{"stem": "single", "optimizer": "muon", "learning_rate": 0.0054, "adamw_lr_other_params": 0.0018, "adamw_weight_decay_other_params": 0}
Rows from block 5, named by matrix and row number. Rows with one number belong to one channel. Each number is 500 + 40 x the weight over the matrix's rms, rounded and kept within 0 to 999. All counts start at 0. Numbers have three digits each.
# convs0: first 3x3 conv (model.blocks.5.convs.0.weight, 384x192x3x3), inputs 20-29, a 3x3 kernel for each
# convs1: second 3x3 conv (model.blocks.5.convs.1.weight, 384x384x3x3, transposed), outputs 20-29, a 3x3 kernel for each
convs0.289:457454503518453552477493427490438498533560527493482554482513424473459523487519535489465479391509492439537498497541443583422523426483514519456507530452442496521503525481508493473521545484487476451580478447544510491514484463447459467527490487509552569502462486449469474495
convs1.289:441613475487539434489520468536490575535482547506528560422526523450433533520551467459476537483512514494496526449482525527496537508563528562458497482528555533545535483492436493565481476469513567522469582504466498440482558493537445486561572516456487499513521499474520498457
convs0.290:430479596542485494458448438472527619481461529453511499416555527590492467536520475576463521415521505477469522538469440473472484512514451539415456475573455514495537529467531482563489499547420487445484525513441465485481514485450459486515467509508447487596528509470504455455
convs1.290:485482504468510496477532474451531529484512490501478467483491506533489483416549536450444554497470507473492486457508508506507533483503479448546487546480510548510450514513539579505552512496468486483494526485516453479524498529555526475483473519496478572506486536467439495449
convs0.291:512485521488501483555505522499454498465477510578529603499481510556493493524455530532483523505511478459439587475474459484546391467518415466488514451486539480552585521522546539600516539480426511448425469489474543612533453483589519580491493547451505492486550497402485495404
convs1.291:515481519526481449515526469495465496493466503485459495508601529494447484548534564510511489536522519483467512426475477448435553510487463538434507511502455450530453523468520449482444493461509536548478498506514506577452520509496578475488498496503438513533477494480488473477
convs0.292:466499456517480446496381361499468517521503473472463526427528522436506530558476486496487587536551472438458510502514457480487527451471505503530478547530499573442560493504582494493544572446567495481466546499517495405492541480528529497536481495614498536512502499525493549511
convs1.292:501528503511486493521496499527437490461479521490518507440577532516470422526530537478552491490516470463501501508451527554471475521544494516475479430513540560455476471493559482521520472476527478510587540495526508481415432524541518481509432450489543475557507493498476473548
convs0.293:529486449525481469519443431514455494481451459483456453524517529516561469437508495444515508570533506593492483486551468476519423513543446438487503482519508514462470575448518554449413583409555520504475548418539494521440529493477534513482449552486482514444473465533489437507
convs1.293:496406528473472528535512516543480481589442512553469533512598498458491517446499518462582522390515539453513502492504450498477506466434493461476508503509490474445429430562550393613557399550582475510526559545624519589584442528484459515480422531520540512555537535504549521514
convs0.294:500451478542509463547599490503409460502533544469518545494599481524504486485531516431531571522444475517479511550490480464388463587519436558570541416505558478537511497433469538594513531495468530419457545484523456548461490463534517531511520470496435559516567536496499539511
convs1.294:499511413470458438496373438498527483521490487474484486508503519526505509568521485517552475465499473501457463530490539545497527476517543492542493492529507519565527437545479513553486586514478540464525469510481481515518524511530512496467469544530505521480516517443526562474
convs0.295:530520420470497637487446443537573559444478508522623540446454431488541550450442529448431515485522532514384475493527470469592506506521499525513558534420504519515462488506545496407469501513574522499522471371383509496494468441485559514557537426473520546487488410534489531522
convs1.295:503463560548519409415484518405414513482436450512520492387390459570581509425511426507497511455525543483562499458528489521446524537433457568440542485566487566508515448528499507598549531453466470489502459549472433498488480551418462530549457546527523499459502471460502464450
convs0.296:502538408584518487547488502521473527469510536487462517541519509514469554472519511531442473500534488516536461574501476406497513493527511503560511513425512526488503486451527572442566471451544528471471493565545496473566493539527521502496517525514467490553469502463445534448
convs1.296:465516511441468609462519580581469539521455515437472480451573407527534558519480515514543563513554503467486512479542493504455491506519417541496425539544454489496516532464486500470535487441504455556533507611579526580581497459489491492531475511466521488489526527481528449430
convs0.297:573610620673476584610458614408464480495475514578576512508516518460528541555429505560457507553505442498559486494499532531444512571510490517540518513454521531531507447433529527469521607548525569521512531468604524460588454550439475488427443465415505494546647470431521527442
convs1.297:476483531466524519494526505487474513564527534478506570491526536556512551545537567486464471510529462494549447507483531528494556526485497494464477518515537509486570484608478543553447562515476470549514457456525512469536462494542477509529533499495522470516577426500521424534
convs0.298:485495465530463489590513491414504533526535528474490490497455477509458473509438433515520532505539503526570458541432472494455505565488498476497493480551498500429532476495496551493522477465538525430477509484506470502458517578400518413453513487541473493454451526475541483461
convs1.298:570449440527394490503450558463471476503587559474506518469491486440447546529472455485497507457547503508486489532557511510582501474499486517573537443571552440500532405579589530553561509458523517530471477546523510523516498430500539533457506486504506484556467484534526483514
convs0.299:438479540531516548540527463484482472456483483470467492497467526462517510449482455531501488512539473514452451473470523529461533503447509525440499457472495493519500471512478455498552409581480489528503510491546546480458434463455480517516524436508533532502502534518502462523
convs1.299:494510453433433543489442583580444458553530504444487484484494475506574419512428525553435511492470520470475502476511509444457524452514492417539479445491475473420505562530471544493525552473564529508517557562524504442486471530398483501455487534530434562457477496452416572429
convs0.300:550485472558488451494537502442536488457498487504502532489482501563540499452489502559504550511567498418485516425560464496484453457479520498509479501492531458470475452491486484502501426475503517513448509494496478515501506533497530531589484537456495497512523472483491491503
convs1.300:535501478540472477549557492515552457437535467499594501489460546468518509582574509464431497494429495533540494508548530477443492507507525593497572586448542535526479485436490515445461437416491432464492443478494481440521424493470543534506510476459541552537521489505468492517
convs0.301:489456414459512473538440462508466456498480447528485527488481491525488522473559506497488553429515516520546501495516493528523565502544511518487484432521549451469511477569553458513497470551485517566489480579512491476484478505495481487512514478516551466477491506536493498482
convs1.301:438507538530501522446527477494538477487495469525514480515470503489457501512511484494485486536442523531462516475474524501522539503532499467541476490498553476488474497515551499469521469496537457472519495487524451533485497519479481532564488523519527507567470461513484443473
convs0.302:538548428481618450464507470512498495497446490499414505533465469502497469470416507502456520459518517529505501488466411642563458526476473508436525421359598483420525493512468538503495588476556555478501449467591465521490537468444551446508479515482527501494533544545497482518
convs1.302:505618490541649559489623580497423491490457474482470481534499487445488438500498566509523538476563483443607491465515570425496483456413378488582500551544468393537503495565396484511492465534477469414529500505516515493550473504521485456460467607518546449492484523510571488513
convs0.303:528455484509484498500464445470550526507525539434468381486526506500513437522557472471535471483521441509465579461454510512434502498471513517450431502485428547545528518525496498512558522498535505461487483510437514506459456545426471552523550499473494548429496520477490484534
convs1.303:402489493467474527482430521519440455544431513559524529480486470503445599502520486477466511474495480501462543472549546460476493429514478551551519444492541443531435509529529484488458471468511531472469480571433444462525506454504506483582486571554457477489486440481440498446
convs0.304:468452473505541487512463509608531514433521600493464442494522485478486551513453513381479528531434448545526493521439510521578427476473442472505546526415421549458467463526450546433525469451507482465476524475453495574474479513398495534440477495523492550531534450476472465476
convs1.304:561514545528492572531525507514419551534456457519510523459490429418510573495347386498490476500566488522492479523544507543536521594468426516475483512504445574491454491525601547525517490596481520523548531452561497529531528535419503606533496465467546506479495505499548484495